Weights of a small contrastive image-text model: 11.0 epochs.
Rows from block 3 of the text encoder, named by matrix and row number. Rows with one number belong to one neuron. Each number is 500 + 25 x the weight over its row's rms, rounded and kept within 0 to 999. All counts start at 0. Numbers have three digits each. After the name is the row's rms in percent of the matrix's.
# gate: MLP gate (text_encoder.blocks.3.mlp.gate.weight, 768x256), inputs 156-207
# fc1: MLP up (text_encoder.blocks.3.mlp.fc1.weight, 768x256), inputs 156-207
# fc2: MLP down (text_encoder.blocks.3.mlp.fc2.weight, 256x768, transposed), outputs 156-207
gate.214 024:519472533520506490506499523499515524517533456475499518491528523529481525519482479457494489462486488508507497465491478509444537535535512473520488527498503523
fc1.214 036:486518483475499515538490498497531486540431519542482494524519482489508508493481490522514477465510496491509503477486483516561498483520490478489466433501456484
fc2.214 033:479520501468521528503497520471471484521503503509498505484528529464484543528489509473454486470490520472515521457530513515489500500465498481494518499511487506
gate.215 018:537513497513513495473515536483489499510491486546498486515467529495470520497488511476518474547474500518512446475550511488507536512542498487446487506488527489
fc1.215 023:510536483551485460489481463518493470456480491533541543462492481525521520491504560504493450519500495502509496543494486544507522480513491486494452493495489495
fc2.215 021:508441488497474497536485475546503476524509500500498492550502468460499460475485455484509496496541465519475491511468510484504497520533549499477549494539505543
gate.216 021:479480536543503546517488481450494507508471542494486489492522470511484473539540528526498483520467538487500492520494525514503465530523519482496511492473487546
fc1.216 027:492479496495531516477493521500482513507492533491501487482531491492494479542512492523512479553453522484508481519474490467513459500489522517522523501496479498
fc2.216 023:500460511511501566531446500501494482483504489515519537474535524506476481506539509546519488521513492504479492494527519509524491493460501544534494494532498503
gate.217 016:522472470470484499502457521480497471516524524522494506475494503486491439495462459525503501544572555445513481496501495476484483507514506478522487484512499526
fc1.217 025:459532465485498461502523457496496486497531530503526475475525495465485478512489538522500518507483506502513486505511481506493525501536548490543496499454475507
fc2.217 022:510522483509509511514511518476467527479521566527477458475504523473499522499512532536485485493491551487507533491517467509551519507502520487494546501467490481
gate.218 153:515521496490494499499482531493475515476481483514541537482498464472475489487489496449555536480560483467552507521495477500444509516494527491523491506549490550
fc1.218 169:509506501512523536548520545518503524464486490529521492500496505478507478459497485505525472494539466480518496508527503525501454496450523503537553503511478505
fc2.218 152:488532443493506473531497510515485569527487492476515483544484520498487529512506475467482484531484538480510475510535500495498497527491503531481479552481495473
gate.219 020:488540472468521503490529514503509538496544507503523496474485477487468533492470515498532526505531493519537485474500476472469495492459463510535510458523507527
fc1.219 023:478468542519499524517473503526519459485489467483469491515477533501546467487478450531499486483489493491447509523497548544514477532512504505510506529476476508
fc2.219 032:500516501463554494504558508503483559510513523532536514486494472481452544486509487524529476483521513480513505509503452435469504504462526513506473494498491511
gate.220 281:434468513521540516505482559499510501490471522482510505478513493512489489526515471503497536491491503445515523527508472492484535529513501471504470462527506566
fc1.220 255:512514481498485495538540503501517504496478501488516471501527490535506486516524496525482505483471459554452538487534490547521507490507521464503536522509485537
fc2.220 245:503502506482478442460479501530503472488534498497525487489522521559497484455546489493503485521453531482511494537520533516546505496528490526484437504478487503
gate.221 016:494522503545519526487481470519471501496491503527541497497510490480507482473483528539537432499495535540503474501506489450470553457498529486501450512453533481
fc1.221 024:491539487546528506523487513505524486517487507510549520505501515482516471493448500501532432459507502533504486462531520485497545510507510465491483456479517518
fc2.221 018:510508481505514486499499482524510480471460509476523482518477436505508489514509517495570475504529493523483454528500480474477460488519511503485490505529506506
gate.222 007:491476477530429512510470482478495453504458541517456484492500502514539498486490516476465520539501468480533500520511498501504509554534499469472535496513505453
fc1.222 009:499512505476547484469491494538480546509554479481566513486505495484499445502499464548524464462494523503478508495490487493501482453456518541502468535496486517
fc2.222 013:503496503534537460498503500502515494514509503511507561521480477512476498536511513508495503489556549474454509493509507471496521469476504546453475531504483536
gate.223 300:425470504490512476502480501462514507488509517447488500504535530488509452512526442463487484520480483487483506515523463529534513483497472492485440468528491550
fc1.223 277:538534516504500526491518484537454505466470494518510492499542471503478548554474497499519526517524527486516453514494496493490511483521514536505521513486516481
fc2.223 234:552546482495542538535497524505493463479503505507505477510497510525511517515489478503500522491536504553549498482496519528533509487539490510516465481542530507
gate.226 011:532500518501468433489534443500483491504475507490458479510478491517484483519527510488491506500516511439453478488517468500499471517497504515477485484499509472
fc1.226 012:504509523511515457494505457489481488520486507520453465490466490511503454517520511508467515520520515474453475487490459459511475501531512504482469502496524468
fc2.226 016:512485496497478525502518520552471495500484446522508512525462490480499486554479518521520485488524506444481513503506532505485506496496483472513492530531495527
gate.227 036:488484525539497506523509486486495545510479483514552514492486521491493478525501496457534480528461520458507499517479527505480510551497492512536521490518531459
fc1.227 058:508513494517473510531527485515521529531548444512499480511474531495503501524490495510532500454520492491479482505494500496501532495507487497539532510499575525
fc2.227 040:531526523490477532504547471472496482529464455467496498476486477479485497506520485543501449485514481510496494504458527458512483502525490474519501531502536471
gate.228 051:549495532525511442509513469494509498495488501517561496530493505524542487501467548493533449518465480488482505457508532540491510489509493487519525465508545495
fc1.228 052:521462535491494487490520502483509525500507512482482492541546510507527482525462522485491472499461509480519478479509518500505515485507455525513501439511516463
fc2.228 058:480533518505517495457476555480471485504495486486502484457515479515449540488518461525527462501488522515520532516539497508505484501467518507527480548468493502
gate.230 030:518537512536499456550510525481501503492507474478526517511444534475534497485437496477497480477496511473505493478531517495446515515496487469522498513492506497
fc1.230 032:524526515518484457529476456520496507505547482491523513517474532446558493516452476501505453495493500465507474500499513508494496522477491454530535489487532477
fc2.230 037:477518524493488501443490533499504479499492478511502495456508492520481560503537505525499469508513510506485522537546476477516497528467510506503483564485519472
gate.231 010:515503479514457503492504465494509509534491508533484507504466516505523522459508513536486512495530508551472505515524498501496484548498496517461519506524549536
fc1.231 012:492533495493492493498489463480490485503497480532520504489456511504456489517454524469505498460470512507557487518481504540488515489541482472515442501475429512
fc2.231 015:477503467540448502499484482503513475496461531473492477511492468512499515488543479535511482523541473539471497516506500490487490540504532501463534494511519517
gate.233 040:520508530478526535496500461444486484477455450512477487475501518535499500487529512469516455515492475499508446491535458495490506480539489489491443478478498484
fc1.233 065:466482458460528511508533493494507497533501514462513479517493505499476514498484510500512541458525557526493497508507511505495514525489528479512535497506504523
fc2.233 052:512502509474510523468501515491495508486513549504494475503506537513478486523523527529491477486522530491522521494555480525512505519472480484502491530446503477
gate.234 016:485521472469518505508538480525504548517503530495549509481485490510480509507466491491506478483506514513486543503524466483468496473437491486532490509502508506
fc1.234 023:520501511444482466480523548472496540508522516506522491497532458457485491473511488503535524506523513515507493495450483492524478507412513525488515519500517531
fc2.234 021:496471486511462517515467506497491450507498522486444468528551534519545494541488523479485518484455472501483505509474543557539508491535470467524502496486526495
gate.235 013:459474481475528522504478543528507526506499506461503522543477503496499500496518495577501474467513511494515497522528495479476473488534508480517517535493478482
fc1.235 016:497555535488478490515480515510502449477504498493497473531492509517530462521495496536492505457479481495472519461492497491451507537494522497504482525462496513
fc2.235 016:555485500498527504530538478510482456479517515559483484509470492490503460514496523516486515521509483476523440477476510462477505500488523483513499493471472477
gate.236 008:517493459512526472477478463561457530515497557517503486495495487567500528465479461446495443518505496492476465488489510472540501518528523533518526493520566524
fc1.236 012:493495518472504516496514543503481523511491528504538460490505490514491473463467544477497473488479483494563506505497498496506492504500498475503511450536473496
fc2.236 010:509435494471466525494521513525506520526533483514505506484478489473511494475504499532533503467505472499588469533481514487452544530461532476501502489487519517
gate.237 103:441503498502484490498524505519522505493477491475529559479485463496484519495498510479474443472481567473509489473491513496497478460510481484494518514457461491
fc1.237 115:538495474511508522518477500484485480515545504483493500509528508510494492503490460524517563503533441537484517539498485491539502525492508495506431499524531502
fc2.237 083:532502457496508518533502493492496506542537523520504480501518504506484501492490534517501517477519478499478505460456522522466527524481510492478533448491483484
gate.238 010:516476499489520517488497500544502519524485503485571509520502483509458470542512469508503448495481525499512527499504541519473521492465534514492488526497497492
fc1.238 012:413526543506552477496518510444483529481509486541488522519514522493494495467490471524509510490485528481464508481490453482516489491472463577526521497458496505
fc2.238 012:501514508500493511507503512481475518502492528552479435481491523499502533483472519508468489490501477548521509518498444531482487497530510475524536483470509482
gate.239 040:507516477476504509545507527521493526512475478520491499480489515488481521496469494468510480529515480491492452498507478551465456510475475454511490479504479499
fc1.239 046:528496536477519485480542549515499535476466519532517482461480526490474439442519485534514520504483512518550508514519485479505496515496530531559515529487479499
fc2.239 044:535477493471481462495489497488492507483498505506519498530532528484529452472517529503473525504481501517487469489526499513577546470535504526501493524500473452
gate.240 028:491477513508462542502492453492514489520478497542469490474490513499517505512530531522480529547540510488471493458505523499505483532511529517471528503492512566
fc1.240 033:463484493476518472452486522475501477513535459513526534492488465488495471494437477470503478496464471484518493477457537532517462495501502501510482510515483502
fc2.240 036:462508488534442491533481516514491481493481511479463478508508497511516496474539483533493474520506466541475475502492508497499507528493512506476528491508512503
gate.241 233:507491466514486508533452493514465499503523496457502490487499462503482507506497464496519479499519499459512530504459500513449510515510511502470448478526495536
fc1.241 199:469508504495513468456509492514520535503486562518502473516490486489510476475519491493525539498494497517494550507500513435499466487468518511512543515468500489
fc2.241 197:544506526493505444483516515491488458502486506551531481459473524506465462471511517508510517452482520519524512488538485476512509475544555516519498535508484501
gate.242 431:408543521503525498467483532536494495528494512485531520473471489483493510512516462497486477477508523440529510540495481488468506504544482508498490529488470545
fc1.242 376:476531502511463508498474518460510483497484481503524553478467482471507525507473493483442465460515502510522514486507502524526509508538492487466496540470480514
fc2.242 526:484533516496470492478508522499510485483494463503480527487458462466515503490496483527476484538527491530529499497522504504550475471542481470522509539528507518
gate.243 012:492486517484461477496496511458525494485479476475479521486540473478524465528490506554491519473485496506490496503471511509482520494498482496510501460526475490
fc1.243 016:496485468478511531416489518532536502451477499488504512547536505509491521491566484516507476545492476463516461511454505526477500498484512498440511518519505501
fc2.243 015:502478514529499503511529492525516478535498515509495512539470501489541457494442530457497496490468498458498453535416544507502507439523535486493494481498474548
gate.244 006:527515517538530513527504536478509486516467538506503501487517511511513537515479494504528517507495512495534513482519518461486483504512490479511541446509529492
fc1.244 007:448514505480463526490467492495481473512481534488538469483517520509564514492513532500471539540493498505521488466504447491510480521503515516494514513506486525
fc2.244 007:477505507480506477461496505507480491471491511499485463493482500499535481475459503512522499507473484530497472495494518538503442515504475463523520560482507463
gate.245 025:546499497531486476572519527483517510500528492506519522518459524453523498487450509493492486454512528494486484469504515517459539517514502485530483500475514506
fc1.245 026:504506531500476491527513488504517506464545466487516539528494521457514459508455458530481516477498514495516474465475489510486503511501482489514503470506535493
fc2.245 033:476518502482482505455479505490498479471506469498507485468512496518478537486528469507504456516503503521488548537551486504509484521461504505499483552489514472
gate.246 007:515525516494506470525526481470515529499538502481510512512511509476502465519457489477517499449463532517506460485423519502484509496473494535507485495452477509
fc1.246 009:525510514540455490551527490473538467468497509498458485532515484503532501530456517498478505465484509482512483477487514492492535529497521483505515466475521523
fc2.246 009:453513509511487510458485498496520495492505465470519510457504481517472530477542484522482447514530514520481557513552481484486480529456509528476482552512505507
gate.247 024:446514504530508458480493457489506528458484495537506532485490486511501505498480530456493481546480483483528499492475462499475479486494471550497463476498477457
fc1.247 027:576503469465485543481500521496491455502518498493498491499451509483441504511518481512536541464549528511500461485517491517509541534512490455486493513523532542
fc2.247 023:552442488499510481543495483484487481499481546509471519501472476475487494490495468493488490496517500521472500513488527466527469479545525467454518489525489510
gate.248 225:489484492530513470491501425529489509503487493508498512519493532470464537490516510482477466512485520456516454516506526495458492483525514504476479514483488464
fc1.248 235:540479500499538471514510482489527478506508510484486504528514552517491548542497539475461536500478529475498534473506517502483484483516508497497536508499473474
fc2.248 181:463487463475474506492456480502503461470446469482526528514486514502494520492533484494485531505501485487540480483507499511509507538517485463501443494499523497
gate.249 302:451484510520473497496482500521507470508509492485519513487501479500483519504529468512494551499513469472496507567498490482546521489518510516529434464548505539
fc1.249 338:564540493469524501552562492514482550506463494511484483523508480457497502500491500452509513522519495503466509503479513497448480525447519513461543525513492535
fc2.249 314:482490467461501466502505463530507490471486491497502495503441509490535561492543464513471518487497471530486489507483515511515478497502511495486498490484507479
gate.250 018:488503488454488530458483489505510503489518520445504493530540472495454504499542453502496553442504545506474510483494502501518477512515498493523511472519502504
fc1.250 024:543478448508521494503486446504521515493443471540520516460451490497477526507516464475518453534526487499483470503477506519496490488559500511463473500486508467
fc2.250 020:516506528490533486474482503486488529480480489545524513452509545506490519475518532492480489514499497492511513503545493534513465493461493522498469509465513443
gate.252 031:445480495520444525511479469487522451511446510511521535515492464517496503483531520518488485530462517498487498522489506521504473531496456482508490467496530449
fc1.252 041:505483497514447486495479514469449467490518534496504525467510460451499478489526486507509495516548468465479485519469519488491521501483496519493534510460522512
fc2.252 038:531510515486572491496527458504470514499498480531516524511463528480487487522514518487481494515511523463497522497500514498517529487494501495512509515501518431
gate.253 019:497479473526469529540498470496503555500480531505500472513486505438520497487454502498484517525519503479500465501476503464479514503499488505516492495500527520
fc1.253 027:461481491536471533493484470484535506480471487524494517504482502529494502504532454497479489503465492458502511526501505490531471458467481524449530467537491556
fc2.253 023:479509521509443523485471536491523481483531503516491504515506495471497510471478456496496475461506458481543508450499499520544537523493466522508483451514486546
gate.255 027:536493493496524535514517504497512483549506486489504458528468544496512500472498472508506504512518521474495490460547529519502493528524532508463545497489524523
fc1.255 033:539512476509515540522530516508533497549521499510506494529434537450518505488487460515505491500534522489480475496538531503476501530488521488481549510507542523
fc2.255 031:483533527492496508517494514494512530473534488474522475503526540520522506515492549521500514499464523511536486503502499525481507507442447517558482502455497442
gate.256 009:484525496462494523472525496462515535483527516478512505482508489504466512484543537512543499507496493483551465511528465448481507489447470515505513463522506480
fc1.256 009:475542492445499533488525498506504569505533528514523504469510461480460528487498496489537528490480500508527473495485467457486494518466471515503502493520530481
fc2.256 013:502484510530478494501454480500507461518501475459438492533510526526536461539484529469476544512475489521463483509509556544554520482534475490469536526500535497
gate.257 024:510453560477470515526479511465492490496523503514490499510542501485503483522517484499538518502506520478509509475525493520529517463501518509505544492507492489
fc1.257 029:463496529534463525516480464462509497493462528477495532497540436528487498490507500476537488464484521517491521471497486532534510515484501484527460465474489454
fc2.257 027:514420523507532509510501511500527493496483512492483508537566497517514498512520500527484516517469521501456529491499493510560467446500517512536525460503461526
gate.259 263:499500477475530552506502443513497529512488488475502519507505492457479497512491430467491487513523510483489507515455517484423474462516518504467457504497521501
fc1.259 266:480482491476541566499501512531525551495497514475471522542496507454519550528461460485468485533541510494515517504467513502456480514488503502457490514541491532
fc2.259 278:452555479513467502527487502531461475539529477479536528504469473530518530514475458504514522557541427467504500512509497528484480518469521493496480510562530517
gate.260 013:442507498531500475526504496487509511468487502497483554481522485516478474534499525461491508484476491492514514515449471506492498472494456498533454472494475448
fc1.260 013:575502501462512529507501513498494499533522496501510472511442518462495532476494461537514504510546515509482479468543521506512507523497538498479552519513538538
fc2.260 018:511443474512480496491485474520485470528476530520486506518492468477507499494512463478505500508539463494468511517485522477542510501561538498453514490548512550
gate.261 287:471519505487513488478496537474462530507500529488524496477457550490464514442539506476501507511513526451523492480476486471483510521483509488511503495512521487
fc1.261 250:554499494527452506481533465502489507476492452511486516514563473492545475536481501510498483487504469506482507521462524518509503480495509485466507485553509515
fc2.261 286:538457537524478477517494538486437522429484518488490510494541566534469513502503524513546502508497487481450458493486488508508526489456508520521508474549484471
gate.262 016:464434536530498511516489504492512447489478525520471499502487508518502517468506494471489552511488499504486533472486495463492528483520503551473536501512500472
fc1.262 019:513493491481524520527527506538517433501507522507462469510467516498523514478511476501489523514535492501487489517483495461457506526524498537478519508496561509
fc2.262 020:524529511440518516479482497475511502512572535492481500486511511509500480505504496540517463485457566481549520497498499515482512497512494473524509506455489490
gate.263 024:520549482462479480473507527463475538490512514494531509483503463473467515516483546492529541508544490526520497471480461490485522492461479482527497468552538512
fc1.263 028:535556474458458473469496486490465531502493499503525513479512476450475517518508538486517520528512512508537489482457459486474536492490488487520490490547520484
fc2.263 041:511459507523470505498443499511509441499501477474470485517532532513537466529501522485476525505470491502487500499487558558532519483542469497499516506505506491
gate.264 031:462495507529494494482474498532477468486494459494481525522524460474554458485469465511500448501478528494504481498530519496543473519519480515500502519485535520
fc1.264 046:477521502521465519491512476487519496498490492496491483507491500521515507543497488502510467488512490529498479517518520525511516495463487450509539502500530557
fc2.264 039:477486530541451507489489500490480457510463497498453509455476479534496510483552479428453465547493529511529487496462510518511471533508466482462479488528500465
gate.265 031:519496534528508473553510526473514501502514491492539540522486539493522472506455508489501478480463517460506465451511537536465536526498476474510535479507523524
fc1.265 037:525500515502471498538513522495518489527552467479535518527486538472531456472469482501503503477503508489502495464530514532478539520482500468514559455512512489
fc2.265 047:462534517499508527454475531500472482519474496503505471452491485525470555490540496521506463499514514509493544523548481483493482525472521492495494563467498481
gate.267 026:453516537464469491537490514473516512509512520472521486512479523502464507454507583506504539490453552513511464462544526507461549510540500455512464480488457468
fc1.267 033:534469473497491508504532504450529473491533456528537533438489479487498507463458470499501520509514482477504520536489505494502536510484489473475498517487483524
fc2.267 033:489502512511497530477502540509539487523518474538514516448479483549477529494514475512491476491512501530515553493502479484466516521471523504517496565460509506
gate.268 021:488510475482503542460500489531485482475491510515485479480517475507487521503523491525529501539541468543493512557498483450519491467502510509504460528538488522
fc1.268 021:534503504532498453555496514495515496504559494484507530520481518491506472485454523514499486466493531474517499433499523526518532503468505455511514456460525485
fc2.268 029:533478488512496480544510496495507505501520526516490512533499487475530474507469519481508547488491493482506446465452496507500525487550506502507501432523495534
gate.270 011:483543463472521499470515507464481524502516512513538517469478453496448547499508517478528518480534508500540492474495489438466494488488484504504487491512518524
fc1.270 012:508522490448504498499534530510472535505532502531534513457494494519439529508529525503538504500544502508517500477510477471468502492491493503504491497524506517
fc2.270 016:517474510524441500487459496502493458470494466489484483527533545511543455512493500485462510508465487510483500496492537565535514482531484492490523514485503506
gate.271 091:513510500498512556546478445538510495533464457474494486531500510479497518447510461522530484508536511446497471502507521471516487491514541494537498476523561519
fc1.271 114:512499496516501525517529519507501541508509506500514499476463504513545529478488461505497505559480520462551482559518505513488458470491506496505511516502522465
fc2.271 095:492511515493498500478516518492520480500500496480478494453466489493469490469503505434490492523498551513556478505481490490524479534552489503459483488506483498
gate.272 125:479515500485492484465529494535499525483472503501551539465494456488468546479500525472505451480503537469517478493493478478474487464480495494515484503486491502
fc1.272 136:576485484475520504529513497507478490503535497515481484517499508508481482496476423506498554526528456525490503529509512488531481537492518519487444522550526503
fc2.272 097:541500467518487512549515509487494496542517518492490487495538527534499503504492549521496506481506485512469501484461537521480500515481509480476535460505490496
gate.273 338:414490526511533495438491486512510470529473497529543526528509522493498478483521450503530512513519459480518524544517508487476508527502539518516466498534488575
fc1.273 321:470504505463518469462520501506502538500505510543521537526499553458529477487529485497507487513517459471516512540496498496467484535454481555522535501533483494
fc2.273 336:486509509505549545498491506537505490526537504516526460493533479501478533485452480518478555480520444490518499498505513534508476493487516495503502466470556522
gate.274 027:521549469464477506490516524472471540496496515501524517488498451466473519496488536490537558490559484509503499470498468484480517490446493482517499475559530524
fc1.274 032:458440535550548519523510501497556469501511487505464489518497535558525494481504468531483465469489466511469496533534533515534455496504515519497509509453476495
fc2.274 044:485544496484523491503552495487491555503492527527525517488466460490467528478492483513515483492535509494510494500519459452475481520453533502493482492496494511
gate.275 011:545492495475501487493509490500499513482468548503504489472483461482468540493523489516500513490472486473484511537473511530524504486469488497507496512518535472
fc1.275 014:464548531521493532483508510495486501498457525479489466514525511507535475534476504496504500480464480488511488521507503467518479519526514530459496500488492489
fc2.275 011:505525486481456534508514501494500484456500493498510511459511479511480490508452517482470518500541497542522482468497466503498494485496522511506502549497520499
gate.276 089:467519501509474476516485521516506507492471494439516493506537498499485489514523461483474518540459489482502473556505461522546504533512491519469489464507495492
fc1.276 113:482488522489534512415537508452541508465494534509491515484543482488504509500508511530516534465485479561511534517466492494488539513497473490504468466498526504
fc2.276 100:489503511504519508437523519450547469470496485497477525500529489523531466505517474528504513477512511532452510481492461525528507487499475520497452475504515515
gate.277 104:510524501469465487486530498492478510500510491483500543489455483458483528498488494475507531488558507480525484475506512477451511539495498468462476506555520527
fc1.277 110:507512507499501478485458499498513447538515527483494496498474476545482512442519498502487534465501510506489511496506498436485475539543517499466494541483483547
fc2.277 082:527470500474515540510494507564457522534486523533527502502493490482513496531466522503535488532523469487511526486506472478479484488487507517538523530512527459
gate.278 350:469496530489480489458495506501489488467480498487527491474494470497479463542505434537522506498514484485515511538501460475482505494504488504515436472555526561
fc1.278 294:495467529535528492551488499499541478491542514472512483534544516541526513535526492527476529489419534500498478501532505488529510459499489493486470492453500481
fc2.278 304:548496515504532496473490548487513499476533514529466495490536459492508509540492515532537526526532466504535518510448499496464497485468465496487530435522508508
gate.279 013:519473489532477460484495517460504501479493439501526542503494515474507497520443458490517518488521490456494506499513509523496526478491487491478515495541543540
fc1.279 017:499471468534489486527547460450512472510517524501513494489505494493450457513552506484514458565518488462508524516494508510459504508479493487484494487529487522
fc2.279 016:452500469531488481551527512476493487503520521514496499482495519496495469445498488455485451504481509487501479494513485494510494523513503536504459491551466545
gate.280 216:461506502480489483484521460523513511496505473485539532499528520514468492491553522526529529467465478469487456515500531469493522492509482543546467484501486502
fc1.280 255:505469538480508517468514508523509523482533513533529493530484534471535514497525487527491520491481474454490529488509543528504501467491476522488527482501495454
fc2.280 227:514513534520476517520495495516473490500492501512529470487538459490534464492469477509525478496530488494481516493513514513515502516506543498519489507520510512
gate.281 336:443447498523479470484479522490496494490519492485509503499473521465495473459514461495517443509512468472455504539515529497515482498475501475504496492512490540
fc1.281 313:488466525522488430481468522439493514478546481458471483519511536486511481479506525500504464497488493492470493473493517506512503483449494455521485492503487494
fc2.281 307:483494475528506487497532532457513518461493504483491536491530503511501478455513529507482468486479506486474490503477536478471488475465482476529518472492485528
gate.282 056:483507488496497490505550454496544504506491509489478521545545526506536491538482504509495538478480462549477487512506503536518515462498512494504530484473511502
fc1.282 065:519482518509507459517454519499476487498530484509528525486468503453464464461492490501493469473510561464529470466494503501498504517507489514532485493524505500
fc2.282 077:561480495491469482508491456508472514461471487517493486512535513485513526490542544525506478474481497506477495507512528485551517488476516501507492503474508485
gate.283 016:487499465476497552448499501527477481489484512510481479484515466500480532507526484538528497546551465529494521540498485469526471476498511519494484518546497524
fc1.283 017:529492506538491462568499512490522506517534493483516525515484515487524467490450508495485503466490544471497501452518508518500523508480504464516531456471519479
fc2.283 027:530480484518491483552517485496510515504514529519493514540498502477533467509462514469505542493485494488506449476444507505497526482546499491503512429524502527
gate.284 020:480472508516496473522513473477513487499497526480530493526517507490515512491460514451447519478462495522515509474486491495534502514496478506484485515489464526
fc1.284 025:479504497521485503562479479505509500515456553467470494493520487513522504505520523528464525488492528471499500457509522490506499533469473502504493509431487482
fc2.284 023:492534500502468491491449497502495534495493461453508488436502479533473542498513494490478497494510489519462562540530473502489523564519489510483446528558475524
gate.285 037:503483487493528465500457504494487532487468504502510480485526502460504495456541506520503504471541465476482462480527501543455515507472487490517501483516469466
fc1.285 046:527506497469526480516492517559496511442504509496523479494547472468485491498496511526524516517559482495510514513489508533455505527502509527471497500515445486
fc2.285 044:487461483505493485505482472554502506510468502497528498518505502484508481521514529480506502516506505540487510506465527480517511481504527517506501495541473521
gate.287 021:485507539471471503465481485451475478496527488533473510472489468476501514568532492513503485516506470496488472485484504533464495467512448508536479483512474496
fc1.287 034:533460477484543459532509500541521539490489495499523518540518550499511526462529526484531513501479509519479478469540485543509486508497471477506480470460512480
fc2.287 029:513492473489536473511486518557511510476527517536527477527498533517498506479503539506470499499477511542495492476499506521497484553453502478512543510483490512
gate.288 068:529486547523495465507520485487494522483538508494531492521494502500466451485492498499523519515523482481495514522510484461434508528487511522479518474504539500
fc1.288 075:545521511479518504500536542507502543509480502518475497519474510509475523530501490479523516476521493532478551484494465534518540497462459467554505501535503522
fc2.288 060:455519508508495474524514530460480492570473508504521492471515491492495526517508517506520498468476482485461520488510483501497501461496513487501497538492509482
gate.289 022:507480471479521539500535529491494526529513558511496493476534503526477517500543499477516533462582519479509497489493490496485448477464495514472558482543498494
fc1.289 027:445504464485521482456491535494499475514509489495548505492484478494510490484529490441512522518507453443532530486474491527449492476527471489481464476516497517
fc2.289 022:505495492527436523519477475516512464505477503471461475530533539505526490490507464446465471495477468543469510531470532540542479493535501497475532472508529482
gate.290 270:397533505514507494462473505516485474495519516471549499497510497529516510518509460529529499507508489511499505543511484496532532476509508493496441486477489593
fc1.290 193:536506474473523499517460492493506490530525467511493476476480484441467498453508498518499446481472528503482483504496484514476547537502509482530510489493479500
fc2.290 185:472501515457529471464500530436524519498535497486476530473505524522445497490499492533521477468482519528531508478517486522456505499495451489520499484471528496
gate.291 019:475505518495527510501481483463485512539485491460459541480506511534465481526496474482532482444488483506482521519508506521506482558506471489503510487539523447
fc1.291 028:473511520494506508518515514508514497466483478514484530505485539531528479496488484508438526459519500529532527501481453485496524447518474523466458493512428509
fc2.291 023:521496513455516521526453519529500493488504521496505482527503531490501477504506457479492546479499475516482516490519463484499501475494486451534511523517520485
gate.292 314:465514497518515488497482503528514514495494500480531492492483469474499472504522451539515541503532485487514531561510480473466505507508534516497448475534505552
fc1.292 249:491492515517505498515511483492505463541541494517493455457516471472502496467507478564519451484477512490505512529486511494470535476493533529479503504491541526
fc2.292 253:531469541512503551483461528490454477532497494524495507496483512521491474541481440475502542498519478472488569527502515501476521478497495495501485518513549475
gate.294 006:480503469526524497522490498537478454511457477499506524536510503468470427489482487502522498501509528512470514531513511502497475489510488430513422496519515553
fc1.294 008:522486529486561505519511516496504498523482478478484511479489459470455473491464524483542488510479518543488510468509469502544476507527499465542467526500437547
fc2.294 007:482521522482502502484497525505461522527499551556470477463475519487539483504511503519512492484520503503468521499508473481501503491476498482521456497486468524
gate.296 027:530513568486537505464518503482498506498502511535496513498537520513509480466526492537534492508506471467484490513496517493488498502484503568539531488509528502
fc1.296 029:522529551505537531460531493470493495461492550505492531487520526499502500476519503502527514515533500460487473488512528496484511472469482544509520467490510476
fc2.296 031:493517518520540526498488486547487458491564544522524469528530503478487483516478472524497561486499446492487534485520506495507510488511534497495506503458538512
gate.297 013:487538514483502545497479506507503494499538497509518492506487516498481463490509475559517479507502520537481529513483485486525448467453509517475485501494477506
fc1.297 015:504497485494522438498528498504510483463521494475550499505504495470479499489479512471505496482562500470485495507534518529499496451501519492499478502495499487
fc2.297 014:506458462497446494481491499521487517449510495494500422484515497494526511467512485490513497517494442500527482522461485535484490541503541484520513477496517499
gate.298 009:449502478523528524476476494514461504502479546479521462568503521493517477471512509533524447536512514493493512461513520490488493466510508509488520508446552524
fc1.298 012:472518486527518495528483514479504513509456539488504520548481553469471543466513463526480465513493490509506507496478533495532551467498502496493500483487483530
fc2.298 009:531521478496482496520478502474509500507489492457503477518468479530513464502448534469512486500437518509514481518520533518497448432520497529522450506509492500
gate.299 007:487515486526479495555499515489527491503494498502490505520468500481512464499507527520488548504503486505447491489474488523477508513508521519459476490477507533
fc1.299 007:495505486530454499515500515516537463522453466493500515488498471506496514479565502533509487513520501495476537525568487483529458525517489523423477483537521523
fc2.299 009:526476510489535492515498513476487514537537485526481486538521484458527481504465510469501509475468501491511489476465532482528496447522484515533512471483495530
gate.300 012:503487504506510465512496539513518518542520517523490431500474494508494547468448494491484503496485545497513547497506486485514470562513524511510532506496479584
fc1.300 016:524511512534508482521490516497548509535520476503492455511476481508511541476472513498499496457503519481489517473536468478493477540519511492508498472496523563
fc2.300 016:479490510469478533503493495504512504513519457461536505471539502516518520507526497504508484522488517514514480501479512522487502489488478556534479508452494474
gate.301 020:493472511515490506507497512552507488504458506500496470537529480513537509481564481481492491466481537448484533518492489548526456524521538496521526502463462479
fc1.301 024:539496526479447475516486522498492458495542489495534466490493512493525454534484489566481512446498453538481518538504474505500515510480499516482551514514511554
fc2.301 020:508477481543517447493538465474513466467479490560478519503474492487515461525459481467504502493503472503506511545506501444479496483518538475471482513522508529
gate.302 158:552471486504462486492473484453481509475486493473526537485492538493482465496529486467513465540535515513468496499525501493507530481492472463502512497545505503
fc1.302 177:496547489496512484508520527550493492499517537483536447524506476522526560519486517513449502469450520497540488513462522500493479517514520556461478517507489471
fc2.302 150:553523507490510535512525487519485529539514543568477508526476487520527502557490496533519530511505502497507486510500537496527503515490459550501545486550505503
gate.303 026:534493481471481561469507500525488488522493482475496509491482480493491480505488438517554539512568487503505518521510488463524479480498508541528487531568519542
fc1.303 030:493488503443503534432494497513505499518477489509474489509510498498500474483486456513522514548504475550511476516484481513555464484495504533493485520503503568
fc2.303 039:501528522492523483468495511512481503491488477505500481466510506530492515488527523547497460497479501513502536533545487487483491506445498511522486548448510468